From a checkpoint of a small image flow-matching model: 2.81M parameters, activation swiglu.
Rows from block 2, named by matrix and row number. Rows with one number belong to one attention dimension. Each number is 500 + 25 x the weight over its row's rms, rounded and kept within 0 to 999. All counts start at 0. Numbers have three digits each. After the name is the row's rms in percent of the matrix's.
# v: attention query, key and value (stacked) (model.blocks.2.attn.qkv.weight, 384x128, the v third), inputs 0-127
# proj: attention output (model.blocks.2.attn.proj.weight, 128x128, transposed), outputs 0-127
v.54 102:504500491487458495517451530464525497523518510518506453493558502521519509494472511494503532484526546536508506500513448473479488482529479482478510527492478458534485534523536512519505509509478469505497509515494528513517522537473473456522466483467516462522542505489512465512511525548518478515525499439478471490487489490512536495493522494522478469499478511503525522487526552565450510507483
proj.54 104:518500519499451516507515453538538530529518451518499455498530534540470511511502499513484508490509480515510490508492506526483461453486528517503496512482471522491513459490512512503494510529520478483506479517485437476497520518496520442498526507482542505522473504514474447487512490441506490531493482516460503508500499480511528516529542501516524539500568519518497518482454533462502481487557
v.55 103:541477508475537494509525503463502495495518527489507468470452523478527502466494452450520493493492505488515460500515493499504522548522486479499492498469466495523508525500499487498510421461483496510469438507546527490521517486514479521513457507533521544491502451492497510498526505479499468485552485496509540539524520484490486508485482550505492486487494520555560484530489491538500495510494
proj.55 109:481496499500512479541466483521514505517500524529487480520465485474500522485497497566508478489514491490497549507459490484495568522486520496488440542518456469482475512491486494487464424484502475487506451467456481493488524517539497473489553505479548518496510532512445507502498465523512439474462473504477517497495513487527496474491476476507495496495523486503496487511482486491499495488458
v.56 114:488549513480537498478498473539504485469502553490528527494547532485489509548467509530514530494474492486496539512492529503508491479468510452511508506512550515478520481519508488492464467465529458460574501563511512516488487452514513494510513450485543481493521482497490505487474499501478469490499482515485510506474531532486520488499491474517547490524525482547522532527484498521474483474514
proj.56 108:505511478502520504460493479504479512480552520502532565506527472486530488495515480498472515458504502491516460483513501509525504515503473535527432499496533462507482507500515487520554457508501468473444530502467484477500493506460483488478489518523555512484535501487532507468491502481503522504511531521436522505432459542531485505467476497504490553520485509500502526498497500508496491502534
v.57 098:517517492533478532503521524519506509513490501522516494509486478498470471506494503487498532513470402447471514516476531539517487474482513490497463501495512481501491460511514557516524523522564469514513498519490458542461535486486469513495471479484488495484489472521490464500459522478514546531452504490505470500470490497505502515493488492510508520482482451513514521514501579482490464499502
proj.57 098:504512510498477495546436489497481479493469472454469464482521515527503500507506514498479499508504571489520504491539504504483439504505501501471531480477528471494499518512499491480455520506532492517499480499516559493528499513511505519503508509481488472492484522504553441493473514525481540561519495543503547501453499490543516512524548512472512484501498465475493473491520565518502512511515
v.58 102:453517510549483504517473520524498478520539456540479497534510517529450481518576494478469534538530490472502531465514464558454527503515511534522465468531489452497504460532522547511504497511514502464498505470521518496480477512525484508486506501459532486485520512544502505501513514481496502494485529500486539508526442525517502490516517483489500517473489465480522513500500507469472504513488
proj.58 097:534509467512497514539521482498450481510522493502513491450538478522530478509503505507517525530472526500517480552457507451517469518493515478522561495473516528510497507519505489483520467510492534480534474499497446498519488532544492484484491510528517512514416470503549515505498512537497484517523476488541503519467528493475514525546482492536510478480487451490493521510539508476503535508490
v.59 108:483478455537475503477471543484507473578499515496510511511485502513496505473533482497495467520490483523514474466553471504518481489492508491465516425528472541462526526484448520488528549485465527505516496512483483498497508517518511485538503507519540594492524469497502494516482511480476515502508479501489492482506513503513480493495517489500527520534516522475524486462522490469521541500530
proj.59 109:513504524506474496474506530498465446560509473465480496485492484522489492499478527504506487493473498503503522529478506455520488507514501493506572463387503502508501495513471490500442561491504568476470487481521483523500514505463488505500490505473578476498473487493529485509522508526481513513476473532509471500538499501514502504490478508513510523498481486497495511521466505511491479505504
v.60 104:548470469489481532510529491497506502472505542493469550475452480492497534479522491508491541489494495517504510483480501479512510523493517479532472475510485529489537494487489498506508505480497475500502467480468519473445504466507504490517489521450534492550525391510485501524502495494481461527549481536511527535499546507518493510475494488516468480502473516478563503510488502514513479490532
proj.60 098:467517511497479502503489457489540502482535512518537539524469508523512490474498511510498511440523508489506507493463483513466529525481496466464418458477496508473467537491487503496508509550483476478500492475525468496553516515494482510494502495556553517514538576513513497460537486490500455525482498460461514500500457536485499472482506493489517525508510479503485482500477470501502498499490
v.61 102:488509468465541490505528456494490481511481521490491543497478485512484495457519520499445523512482476465525522488494557532496495451503484485504461504495502494506530503517511524541529515529518487525533497509494490486453492440470510527485533499521527458471483489536485521491498531516495453467530522554487504517470475516488489499487491546494536535453519533512479533518516560481498507517511
proj.61 102:511501527500531484483468515495465480511486515474515540501510507535509545480497487519509467474513488490494460503539496467509450466488487470487411518494502457518454508484526515472486499541499528532492545521495539507544487507487499517485449508459541521499486501502479523513501516482472461483474473477482476504465522514539508465502482496502525478464465525500459545491482543494495498534483
v.62 094:507520535510480478503494495537484496517497447522528498500493515524518503463419501491454514528487490532493552487487501499526498517484466539471501488471481494472504463522553475514454484496515481526508551526527459437511475509508502459534483476470490489475493490475500477496478508507498446499516493499510483492475484533483490498500514485499549486514524507516570510536501550493501525519477
proj.62 093:481456465501489508522512506536457501495478493540524538497496487509491486503532508470554509493505527527520472500506506504480478513504494507505545499568516476530485514507521499479558488492487493550526533463490575519483466490514514506536512503517504520485483495500478485516472499512521459518452517478565469517453524536550508476514500494518493518488459497469482484497495559479494498514482
v.63 090:483506491516516501513482526551497502497522458538503541504490524495470509487484501526553517510529526480462429520483480520447483494490491513472452470526533438506497484518516481501502475456479515490500503488493506541479468453516468484501515489476492505533484541501505525486505520474514529518452493454476510561484440528518494513506513478484518546495483502513529517520492524521503517530492
proj.63 095:503496536496502503525527524492489479511481479505506557497547475500504536503525541475498509528458479526498545501485496499497454536501513488561528517498528522498502500483504498468464465453495522513491464503504492500517467495546529459497470494549463504541459444495516517467524508533513509525471515540483498493512548471503490522525480485524515457528534495478495511508485544451500514528477
v.64 103:494480528526507534515536471433502468468486488508500529530535536508530508507498490475495510492489498510507514460520542484512505514517498477542468525478500527510492524470485471519507507454527493530466476514509480469515486513501515494521498431515514449503467485517501498495553510509507572479456518505484511482496495486528538502510496494542487540494508531446525470542486532487505512441500
proj.64 112:517542450533503518511464486554479474473473472506487567445535455505474470474490473514491514501512520555493483539489459526490518509515503498488454512528526529492519489498495505498496509464474522542551467492502523495468485488533497437502507504507518521512518532504535531493534493510491558468541492473494481489516481472503516494523496538483509472491498507495504455507499528501498493466509
v.65 105:513518501550460516475523487499494541508463521533503502473485528476469495498555501524535510495500459501510512453506469509491466522495508477488488491483498548468466499535492498502528524468541464488525535491533497534536542492492523548494504537513514510480469540447496497509465500517493553447489476493477499432553508480523475501506498519478508484452522512497492481519523503511514500494493
proj.65 112:524525484505442525492516439509507496503474472473488510544492450486554485504486523438483498479458538506492487520484525489516462529501510495550456494516467522505507503522483499514496534485499465469459477558482491497477515505551479527501530504468523500500536494492507491509477504463510509432496512514485473516545494461572479492507517503523500524499501499503487536502515503520498478497504
v.66 096:490478566500495477491521514527494514510488542504494505489467462515480491480546489522499468481484536511495535513537461470495507509488516513517512508465529510514519558452460518493530477486541528514454498469510465517459480452474492501528509532515490515510491512480489469539492499519454516478504485519489510459464555527504496513493482477542500479498498469510474442474508456521526530510516
proj.66 111:501504425501481508460512509459494473461481480506520501478488509498525494493497536442485521476515449519494461530509487510518487520503514482510455524471488458495522496508460511534513513481511509531507513518483513511551495468487511552511529486475514523510511486477511483500501509433496491480444500486534475493508457493563492506453465517481477540456487495516482504486455475493501542504492
v.67 102:505556477564473496506506520464487499510504536485499508487514477476487503504553530466492505502530451540479416539523498494521545508507497522487479496503483467504502457439470511495498504480500503519489521528527468477490488513505512474493496458528541434514507474501500511492504499486492468516504477477494527517491499472538471501507497491471470514500467516494563471532490460503516463501494
proj.67 098:453446520520455494554498496542571494505522500505510525535513539473521507515494472527480504488488563540492573507525489519470572517499504471488460511466503488476494516497501495514510505471497499532474536514485532514488526499485515456503470499477533524506504494492446498497493486505515494497545542502452533482521497524468510478477496496494506471529519479508491493489510479492496505471496
v.68 102:498511460451515503522553453506500477498518533500501497551542502493499517499492480509484485478508518501490494486509528490495472487474470525511519541508525524562507469547559484456486476471516504522526508510524531492511548526496529465498472470485514454534512505476509461505477485512477478536486550535500497498462534511477518514518499511473535487521450526444493496463506509521475495482506
proj.68 113:500534555471494504538489505496549483510489546514466491403536493483487527520486526524510502503484473487506530510489494491533459474516525473498546500461498503512489506514538496531508464468516535519516524519473498501485519495449476489515546488530526554517474493517506500477451495483487487538572488548495491523470493519482513516500522506510469504493528530483484489523502499492497521498494
v.69 102:515539526510552511542507555464472490573465496475479479485490498508483500476522495492506496497503487586470523475498524486508539553491521494494496475497479533497479543476515525485507485556489509501484456502539512483529506513486505476448533487507509472537515490487493521492533498526476526551488481512507501483492492453513490509503489531519531456507493526541488526493529491521519489516501
proj.69 098:505510474473522510561476481495532494546484471487477468496489487501500494493487530443524502505488502524475497536524482518507510540513485475528453480513488533477510484494509511508504520550493499507519484567476467485487496492480500477479445504482535510520458474499505507530526514479525519555451497529539510490502514490532497504482555472532507581509513468513475467484530517529498504478498
v.70 108:528476519486476517479466483510502504516495480467499527502504521488482514513477507523551496491506548467495510511494488501460476468494491522465494533494490486510496428515483488508468496470482493530530534454480511453461524510485491480533496519524504495505478502503506495511596528535507563483569508447438522491465491518517493480506503483524451513527505485524503506499494497493510492507487
proj.70 102:502510481506505501463514507480466511518468520497513558493532478476491469491521475459441533517481477484535510505514529478516478467504516483478561557526535494514497542511475520505515516481482533526451501457519490517507528546521511488495500478514528497518506522518504501476546512440492519460463515504426499532463500512522484481501483482486482512535475509545480492513534498481496490515506
v.71 099:491533512496500497543552498489482525479511500516480553461460500533526514491534470474470499471532466501497504507486483498476510547502479524469549517525493505544475522563557509509520459481509473513498507488501489525511463448519492511469494500442500495494504494490515465478502507497471455468487425532517492506479506499484501487507479465484518503510514524470512513534501512455528497542509
proj.71 094:477483480498504498520509493511477534446521505492506556541462518517473525491448520472591488479475515470486470508491481478548490555471519504500511488519466487484547531507505503510491472469480476492521514559512521496485461467538506506495495495536513517484476506475529506496502518521486500476503496508528453489502490507453510480477483517528503503491435515519521500493480526511504517547466
v.72 088:533471496505495529477493509523518538436496537473483460509527520490513490508512512522486519496513472449529520544487508505519514472533499523476483464510488506467564494531545517508540467455513510535492518496496509450465481493463474452537470496474476462513495553504510447519452513494497507535512501547471516486486475498507491477510516514533450509496495501504518522514490492518500496524487
proj.72 089:485465489497475500438483528476567547471486504513489466476499487512481511479500443476491489524546509455534494477484505477477502489517516495522489483441503496512468496520504495496469474476529536524521455503510470510500478481441487490517531503533478516518525465494407492487471484511518532510493524483493501483511508514473484502488429513513480543497505489530503477484497505488510509496508
v.73 104:485513478516491484501514501513531492482495538470502469490498535475489509548451475548476513483498484505486532497483493501512493512485513470492542518460495541515527488523541512500524488474531486536491518511480501527518444548520526529496534468518501506460510564455513480524511486534466483549509511510488491429523520483508481492507505526511523499496520542471534460541478526531495531469489
proj.73 104:505524513505492517477522508478503483476485488456485460518478497482521494500500480451495497470497481523500474506517514447520459513508529512492500502471466514494503509523542503546489480475486496499490509468517508487487424530452474487504466496474512498472493438489462516497503506430512486546567521521463437508512501495524502513456493512486494517483474543453492495486477532472493489483524
v.74 091:497468483493497527521504565528491468486480564524489524489489520499456505484474464491477494482492429429545540524490551491501489513509500492496509472492484509543513483512515505481493553537538490526522473483487475501557464529511484492508475495492502524463505513476495502496517492474489469514457442516516489512471536492529479476486510497500496522471522539483530514537505507481513502489513
proj.74 097:466548500503497498510538544485532479475487536464492548496487480500547494506497524455533518475513549446494478471477436493477483515513499523478482456504468506521527532502510513557535519522512474520465516486522507529491503500510532473485529482498501503478459501511469516530528489538489464514462495508518480447481466494507505474511497504513487472457473510459520511492467523510514538490508
v.75 101:494506485538505524509523495432521515466523528452522505467503528498547510543514514485530489485515524512481529531488545518508508547520497529505515519484498491502490524493519504466474440471498521517517494490504497517497495521511478524513464518491437556511519473507506515519467496504470497497507438545545514502536544478524445493537494463497499485487495474539470504525530513479505510498527
proj.75 101:509540521499495499484502488583525500507529452505514506533475490483448499493505540532500501487512502474493506488519466491577515526501518518501509511473481537477536479507501494522528439475489504486507439528506505497538493506443517477518552518524433472492488522508472531471479494472496509503506550505523511512506456485521481513502495499518482523491523489505524530508462508524506509501458
v.76 093:480457510497483473474481458514488478510549457503502490533490474466525516473513527536498483516492510492483563505474533509498529478497519482507497474491531515496489460525475517528493474532509479486489510484477478466423517475506483544519480505557492525528535473519508486464510515484516499525525505481442533467534448551492497492518495527528497532522490470499524474477471492473500472515503
proj.76 105:492475500491498481475492499466503480518527515503535482501517535500472488499510439528486487523536534481482451469502517503501542467526485483490538471517534532490503518512434485467480434579489496490525537481529509478543518492495517525489483500513459470517484497502524469516505513537520496515467512482433509505479552505492496512536470483467529467540495489515522494519501490498496512501502
v.77 113:508480496502508496478551534506519467528532523544457514507476488508491479509493497520475484506487473460522534467493528519474463471465488510506496526535512508493504515492550499484498511480528440500520544479471462515492407519505493489503514453476461439515522474515498514493482513487525554438464518513451494521505501518512493477509487515521493515497486526491492508498510508485545513493485
proj.77 109:468502505530514507498486516505536490544525527502498531514481538496514525496483465510539480499526530500486497481493470481482458457496493505522469503557507466505516514496523501508457483500515467491499511492527529522487407471503485466526482520524447542523480542489491491521518495529497522441511497510403504483489506468506518514494505500466495471480488541498515506481528487513515495525500
v.78 093:459536467506483519467528499476483507518505505549511514467491517514435490511488493489516495532496472480494523525495499488444485528470504492485524471524500519498496532544475502458519474490529513564452499507526512521509565478469509522479515546534485486507502475478497477515503524469503571528541479463508486514514513558501504524487466500509539481510522508488481498472511474514479501465501
proj.78 100:501497536494507488493466494514524509495503465489494529521517492505568520505499508502483491482478554506466483450490517489556481533514502498532545481534462500527480480517452514546531497471474514529486518504473493476518530543481483475483505490487547521497510518478489485508517540521517523514513466517530528515517471529514493475486537496484518568496487509508491554499439475440496493494491
v.79 110:494462480489492490504514457505501532532504513530497507512496507446481499501475501512501484495474480388510531459494487423503503477511509545506497501446543493474537485477490517493503452526506518483493538511546482471469509516484515477480499490509476527546478478505500475506469513515513530548515461489491523487481499523498511491486521498518518517475513535476518526494507456480482491460497
proj.79 102:518476540521505491502439490501555517521501508535507530491501489471516477515512477487478523497553513411508470529515508562521500499495528466491540482544510512470460501510466493528518454525513530506487515456462498493528494494496487498513495482516497480537548524508451488509500498443521498555512508480502495484495485545508503483500522526452487481494506532494495522481493484505502536496491
v.80 101:446478522460516504478488477496506477539513462500488550525475518492466510499493523475472482521520535490499457517515540508467488530509479545507496493514514521508513540452568495467525505468506485511487492478483532483474517498497520478497485511458489545495534435497485477509481488535498513479499515505489530543447519514504510507511507499520505493495567489434481505503496501482516514468549
proj.80 102:507519476507534516497506522533507497509512486511483576446484464487523469498478524536555520506527478522522553467460455492533490531506506517513549458469506495510489506494542497514443477471499495521508492504524503512525505500484486473512535481562487480492473546515519482491481500480495491492484491503486501483482492525465500544515496515479517520462438522484479477501515481452497466474488
v.81 109:470500538475455492473495503460488536490539539518490477502479524496492492529500523497493496498523522520512459470518563474507487477503459484498499444479484488484493492451564457506510496487501473450531525470507483519462478480475470509514528512516460488471499525512500476496527507507532583504485487534470506477494491543479515488515499482499510537492491537461501481501505536483501535470506
proj.81 111:535482460483454489451491560535429534502537561502501500525508488510509519487480456542526500507489468491510553504522435513492466483477486505493496448510506504506507505503502485508471475514506482447484474478509521495528485471523504507508445485499449506491517502490524492518506516467484547508496530513442494501493509511469498510495469524471476464489488535479491524502515520494499488486478
v.82 098:494456451509472514464505502533492499479496539492487478498505506516509475494521475493497519493473492550467528555529542515507527480495479461482516499496516515496483436464454480485478553487545493507451492492500500504493496498526494565509513497560464491500480461494490510518478505512512502455518531510494497495492541531526490477517485495494495498499544488450507454520475519503550546495523
proj.82 088:510509526493506479464506512476543484490510522505471475490509510505514496502530514522512468484524506562510468470483450473467505462507526547457476520500491484500536541528470492526551535500482481503533548488504489519516515511540489537503513492459469515501493522474525509470499508451486496433475498487495496485483466475511533494498476516499465474495503511449529540503448502457500463529486
v.83 121:496497498550518538536523500472512474520472491501492486514473512525509504496503440486514527510478495518552477452535515486534516471510533488489496498505480511493511491476484515477536520505449508530458478498453501493533570543521525489488511513524495529494487530490508528501424488488485495504495495496508510542517500483494505513492501519518528489485524535417481485434508453495503506504514
proj.83 115:543515497510500499556501499537564493519464460476530472481455457528508507527523570535490499493506520493502536507459528515515531461515482506522522512497469505506498501479494494479473512491477486530549459525522511503497544511485493444484500505485472493496523498507509493500462513556496506518509496493513545501508490499504514524528502526481510517482456504422499494513466442488505499517491
v.84 095:532507498442484495500446490483508479528491476513504518502499487510513513519477509505478490501494530506525535535497587506514501516491491512544495498530478494516454523490545483526525460498501480440526511510522509523517540484540504528493504496470519566480471487539501491474503496497512463499524493556544494514511453507464514549500456535501524505505482516510500508509539497488533482494460
proj.84 105:473535504508521507528527488512484491556484489527476553490555514515460492520502485511517483545515469494500514450464457518506463498498491501499544469482484543509531477469517502473476442475507489449496553476499480475496508482487491501501479488531483455481538502494522491468517534543525481497490481504566478497470532518463520491507559490464518490493517489491523526519479498503497498508507
v.85 107:550518486529520482518504497489505476531466540499438483489482493508501467505531502486518487485483487572488535498444517524475518549507525505524489515479490477478504511513471512502525440482517445520561480469446493486490509537505543496502487482490528483489530509524502481494528513516510507538472466508502493480539482498512525481508543520540506460496492466454504502491484498466513466488497
proj.85 099:442490513490512503551484491483521510559455486481470471491498519564503502490459473505462503478530474529501474497511499478479531562510513502510445494486481518496493503520458518510471463468516466524471489504528482519503518523503488457497484497516517483489462498500448478520535485477483482530539542485448521492522523485501529496505497514460488520497506469510483520507537479559508504481479
v.86 111:498435511518504492526438461520484415491477466509520475506495499497469506516460499480448490490484497591506520478502539499491489529521483505517495504504516535516516513494525506498509514499479463487468429492514524520532460536479506517531492533489525515524522480494504514495468498485509482536553538510467510477497480487468472479501507489498469479505489492512524490504468512494530505506520
proj.86 104:513521475500490510497530529477514415499457479506513485491504530502539492496485518568534505540507477562507482478498465478502525521510495503507558476518515525502471487500504494512485493518493467481536464465521505485480470487484484490493495499547491491512483500513512500523450510537496497538478488498454546520483524511436489516536451459500518519473477492517486501473518505500499461468468
v.87 100:469509542489529489530459468514471492527493514503504453443436526499540519492493508496533508484464490467496516498518531481530484516529485490501502507474520505527448468516504442473513494483484532531504454501483505469539502466490512510471518501517521506478541468478488499494523490500499468469521469478526512504504565539485547479489475504502514475501520455532488495477487435501494507482492
proj.87 092:527529480497523530525480515511392481512514497478485447560467491516467468476489517513515506489515524480483481485454457490483494489504506537488577488523488488510507524514485508527500497486505533525514495476532493513486499512454482508518457484495486499492496511512590481491528507479505517496472519470535493500518456524508497498485534494481493513490493517511503547502480455497498514502504
v.88 117:502502518500460488506467501534511501519522477513458504465493488506497497511512452524499541501484500530568489471515471450530495484498509487504517487535486556453483480540431538497482488510495497524499477501496494475508463512508533511467440539474489495494519465480519520505476517498490532475524495520508509504519497481498500500519496499504522525534495517490501468460500484503466566584498
proj.88 097:478475456507489487507519507489531511510533468494516513546508499496518461519485546506477499496460501495497490522500510505463501479516513524457568499522493506534512500508457475483549518513478480524508506491502508509507475511547479489516582523536516475500476515491490502479476504482501571456484498466499452502476476487528518476527494501471487447532537475495511520505505480532505505569491
v.89 114:507511497515481472494522499446477517521486472523508471469520430515469501534484536496454498502497496486537503459507562517536519456498480502510517477530500508518467513491528486482488510503504531496476525450502455565544486521483511473539538497483511417498505479506510490520467503483490445518515477494490515458530499504481534483530518484524494510532498533495483479477502497485501512510504
proj.89 116:507463488497488503479480509547537509507486486517516472545519604508536480505479528466539513498457484495523523501465473483483482447500487521516514490505495501495540493508523494527540500476491512489517499454495532478477477430513498468532437501518523569488504523480508497519477531515511470492519515507490493504528508480475514504459456509463504510483536511514487490489481494509492498492505
v.90 117:494502542552498475523544509531498490528458492498535520507503487523529540491508520476496468519511482500455484452527412493498497506494511500488506510490549473486503488462473509508506546528456500442466511488507499514582501485510504510505487493447484497482492519479476501509459493507492527524452448434527484516514534482495506496514516515496484512507498511505509530524494496507507479510482
proj.90 100:517520456485468499525511483465550477492468449515518510474489484492481482514510499457540502470464484523497503541475560517499511533490506506530436559492515482498484502471468472503515581470529492456518476510472515510427520498492482502522551493497483499480477504495475515507487474498512514535526520515540510489516461485526504510491516528531516512514524516482522497480483507518500499501525
v.91 102:495492508503517496520496532490497453532537458466535487463501519507468470521508516502542500502510520456516473570505506532490524501474519476473505555527454464477482438476497501511541479483456475519454495513517513502490491455490508489513521498518504463478500498504512545508520509529525572486500476470478482561500471478491529495493499474486468506505504488483505475504493479495460507534497
proj.91 112:486491476514509498544440495510482454545537528459554513549497465483528501510521505501448510523478518464503527468543488440549534487498489496485521570536478473511492517492519480486464522493487498498528435531484485497508530529498498476488460521486522485487500496496511505517501527456506542512516502501474517503498507514490507490510521482553502526508495502516468479486520482480489498530531
v.92 108:478517519500520500552531512522503508516520513512493458517486506514527481539459513492536475525503458426519585502482560528503519441499472484507516502479512450489502452513512500504491463458516486492468519515478497486528528457519508460476459465505492440521487523521496466499510501502531491514507477533485508493517495503499545497523510515500488501516505498470504537507498485472473493512519
proj.92 111:513482491474493489531445485462509536521505533477483457461497506537476494500534495526510529523515508413493449482442453473511481452510506497493523516489480518497517516496497488491529446483502495480559444485534464502477509512484480451494554512495494544501491492500486499479491483480479496534465513501479513501483492461473514490545517507503503484508529507478485499506479478534498527488496
v.93 099:484515549494489515513494491509514495456474502454503510488504481506487489506518491474539526455453539518535470569493512537485529504485542504444514480505526497478487509499528542488541512550526504527455472499500454494500468521511461475512485497514497528462517468499505501485431501518479491527523494519527514494469505475492485483532483494507495468523493477556540480526475494522514497544507
proj.93 094:514480443518498490529522504482547501455482489508548501482501521493515478507511513486482497460559443532525529451487476469484511482507497514507496487472505454503547485510542498527467511545528473518532487477505561517494491477502517472492503504484480482470460495484422497516440506463506539509497514485544516503523474505499485479492483485470495533488503486532529482515520507520507488525500
v.94 096:460481470521493486484493500492500489438507479536497538483490550483509504461479512496550511511494493519541444526500453474482491441499537505459475476474466517521477500555511501535515507521506462484504529498487509519521517465515493502525484459469483454507474529496502511487485508514503497569489529484469521476489458501500519511488507523494490532497481538470539504522494458517513464465505
proj.94 121:528481536522490515521528505508506516443506544493489545539495416508484523502494470541447505499529551532526519484518554537523507469497507486505500483516501515494502473519524502468472510537512480480532531509497524483466512504552505487471515485497489564518513486504484515495524485497490490555472521508475484501487513523523514477529461524491491479527505550502514525478516479455499480495515
v.95 105:518490449461518499497471516464487558530489495496532479460484461520539487521476499507482490528490491525515557478500554493502497469478491482511510509518470507484512503455484526496485498491447497494517502536475503513509518485506521470542513484476530510481542442498503543530432486511488502487496515444498519546542526502473470504522520503484500481518482430511474502478480484498521492518509
proj.95 099:498486563503513507505544527551443534550493472523507458567478574517469519542525527525514472499482494534483458522452482493508522430475481503487534524483468533497475507479495476491517508466515502513500500500523479490511468479488489473498477510516511500467490542486546522473493524472522518504493521535482516503503497492528499480502507478488479486506502461490507522497488464511502510506513
v.96 092:532521529453458497515479511518458504487451521463484489529554503517527500508522501485482499477531531484492495444517498522533483549500503510514512492486507484537529533511524474449500481507517517478499483473553508481522528469515507468457525466504508540498475505459491503513550522493501493515549505500531498522513567490519512502490482534516525453536472515504498467476505489489507448507492
proj.96 093:526516490491442507531511464472414501480459515533511480435540507497483460463482542473509477500456493504516512522503489509504477556499492473512512525486488503493497499477539498536519500476466494501488503520459495494489528477534522471517490514470506492507503495467589503501537505515511513512474516488553493499508451480524487487504494507509491521546471474510480493492515501515492511527533
v.97 119:564535527494529519553493497506486518545490507516520484512488502475529489514465474515484493473512505589509511541467556521488527524487535478540518511487503513539484497484554464489547492512529522506521481527536502496473508498472535514512467474506472466519456489475511514504521501504489474471545474508519484562506514494486487495490510512500529497476478502486551494513490526491472487514495
proj.97 115:451520473511509502582500447471544511530480481482501472448473491481461458499505540496483504520517499552485497491532481490483481491510501472497552480454487504469523526509540497501488474490518532509498488530499467483512488486473475490519549513498464556513540484502515504468504529507466492520500494519536499498525473488431488506534556498507501504487515494507498475506490536512492497489527
v.98 090:503499486494536496499519486525497490527458429486517521534504477521537506489544525525446481518483515463516459503499483510486490454474491509444493490521470480495437474479470492521475560500545456491504524481496527489473513481494482493504477516495567510480512487507499537509475503488537529482444528533477484485481499519514453496533511497487508507488550526508501499479487508482475476515488
proj.98 096:472538517529539500504511512493508514520445513479446531452505506479477537543497486576477506504499533483509526497484519492498522448510492532479495480518470471465540506481483484461496535521508478501532451497463516510488498490481502510502571509508504475485490520503525514458473477567514502472544496466490505496476499480502511498487488515480507474512431503479488515515541492495502488506509
v.99 115:520537503500513506484500453532494533527497557507501505494533485540484500446527506509461470487517438535480463538504524452494524481482487475542518508505498523494505528437425479502529520505550496499549483527500522532510499501509458517512498548507525537478518512511490528509532501502489513532481460498497500480512536496525486491484482516476535499503520494483485461469491469523493492483485
proj.99 115:508469500481492496486507499506535526525484561445474478497527530534531504517497484463519499475456539558495552475516485520464532460491498512495469525464500506511480501480467514517448530457512478522448548477497474503523483503490490566516534510498507493475460494510490503483522503473484501527535510516490506500483470487543490496474521521514493513536476484456501539465496488531504516492515
v.100 102:494500494531497503464475510476483504488514464495482490499479491476477501487534508515529506483509555460504490450502454527508505525503472508479507508519509508479492481451497512499521572503505518483484503532545516511451520554519490438479520498535517541529471469477489549508491479463515532502469547462472458524528527506527468503499488516500487497535489496487516479476494517496523473435495
proj.100 107:546498513505480519500516498528519513497529472525488497481456506450534510454488522426478510493441459522512511531496527484501531536500502483514467505517504470507489481529521479522459567503490499503479491525471531506534510512485488490506513508491540457546513516480501523499470503561497496499525507506461546472514468531549479495493511490509483507531501528527499448528516500519494487468522
v.101 092:516484479493533494494556514441520483433468536469492513509514511478541530504542494504445508458491520502475494508493522479498482488475461463493513552521521526474514507471492511492504528493517507478494493515515439506464502526512495479476498476525506462459566542516512526497515499513498516453462509574528477486490525488518501497500498533539508503505519517505494509510499542498492523489496
proj.101 099:470521500494501513500492490551494498461478519501481488506506502483448555483493510485543457478541458472465502537470450476520498460512500475510447527449491496490517501520507505489454491528527522494550503536473552507520469470473495495515498508466500511467479461499525500458500492515473543471486496501493471485511503448553510522498508484506519481484488522488509533502527525553497490480511
v.102 096:526492535507485496554444482523487472516443487504533533484532537523452509503486538480524476506465485502496476496491540531494520497511499521517470523518490478507494496494495487531530499499507509455496512502487509518535496487522473491506540454491467447495512519486487477500475475517511503459521497469493485503436449529507498507503526499466458495523525431549522514502478463488512466460491
proj.102 098:468519457497478487515472508474560453502446517500473525498505474546526430509501455491498506552511481522512519494563469478474490521508491503499473520471508501489517509503481511528481509499500511475471515476497483506488495501504520513481440499499461539482474514520443498565498489481513495466475502475503540522460535531480504497471434489494506531506498497521507468500516474489504509489515
v.103 112:512494499485504503502494490545520493499500511518490489518495524511545514512569499489446518487485474568493507493512496569518539455473538465485459473520507489515517537504551518487520454506513548483539481509489470547523439521501508497495519440520519523485522467514488489517457477485481478502484491502539502518503523521527474480498514500498495477466535491469518529517513484496497526494509
proj.103 118:461513463511463495518506479461530498520506461508520458498461463533458518494448492483522498486517534543499490500453506456503551408519503492507420505476495491492484472504541488512481426500504519495480515535491510470481474495506501482511488496445492481491496498500496508494468475522498475515501508538532504480498485531481500531497539497510507510488472499482523526479521505507490493477491
v.104 092:527491513515513476526493461489514505451528525443510504486535526490490484520484474520518525472506506508480490490517473497526506499483470457468520530483487492528536518433458505491517515498490507541472469493511508494528512531436513533521506487525510509512512495474515505513478489496461498491507458468496520464527593471478457510527517534515486452495521518525469449475478497487496499505514
proj.104 088:503501478489506472522486510533404493460503473501493475526495509481535519485542559472467529446480493517519497510499486487461508500481519524524534545514522481492498464486485509529520515453508485522509476472484492504477483514448464526510467534497505485487480536505548502488467463495506508516529545484499505494478454473543474498472544496510490510508500550487510527490480491484493477483518
v.105 092:503487462483461481479530515489513518489433468499489515462548539485525519479524501496527476505514526495477527509483436573480519519486529488509505448451503496515500461517498491498528490533504480509498529511494546490509505461475502470463564504511521479544516517486489455503521491508493478498494500506497484500490572467487505507499520494499480439493488510516524470509489493483506456517490
proj.105 099:521475519510458516499491514518410519477418522518509473560531483468499522517490507480482487432500475515496478522473537476513531533485513479505469466526489510510521511517497491534501506516521496514492518517493478517472511498479491471543448493490506515518481501499567483505499482472492457473514526512503520453479483490494516484446528495528486513473506515527474488503483485471508500526491
v.106 100:478516509502503523519519499512520520503485514438518485484528498515488521550534498479459496498498467471474503588534586443483506501487475522497521499492501514463479480533524503483550544531541490492494496496510492493490489467527463531488480529492510549488501510477498527520515492483505499454500511491491470432485538526493527478508480515497524471489536520507495496511508494526493516499527
proj.106 105:530506475503486484501516526490559524485483504445473465517530517493519442525508496541547493504499534488526525418467446559514512513527490524470529505465494513478545517506517492532470518553495486482506574495516493523525499493506480478493539493532505496484503493508539487490487507506510515445446496520491496512488480509491520502500496512510504539479471482498508490504500522490508508489466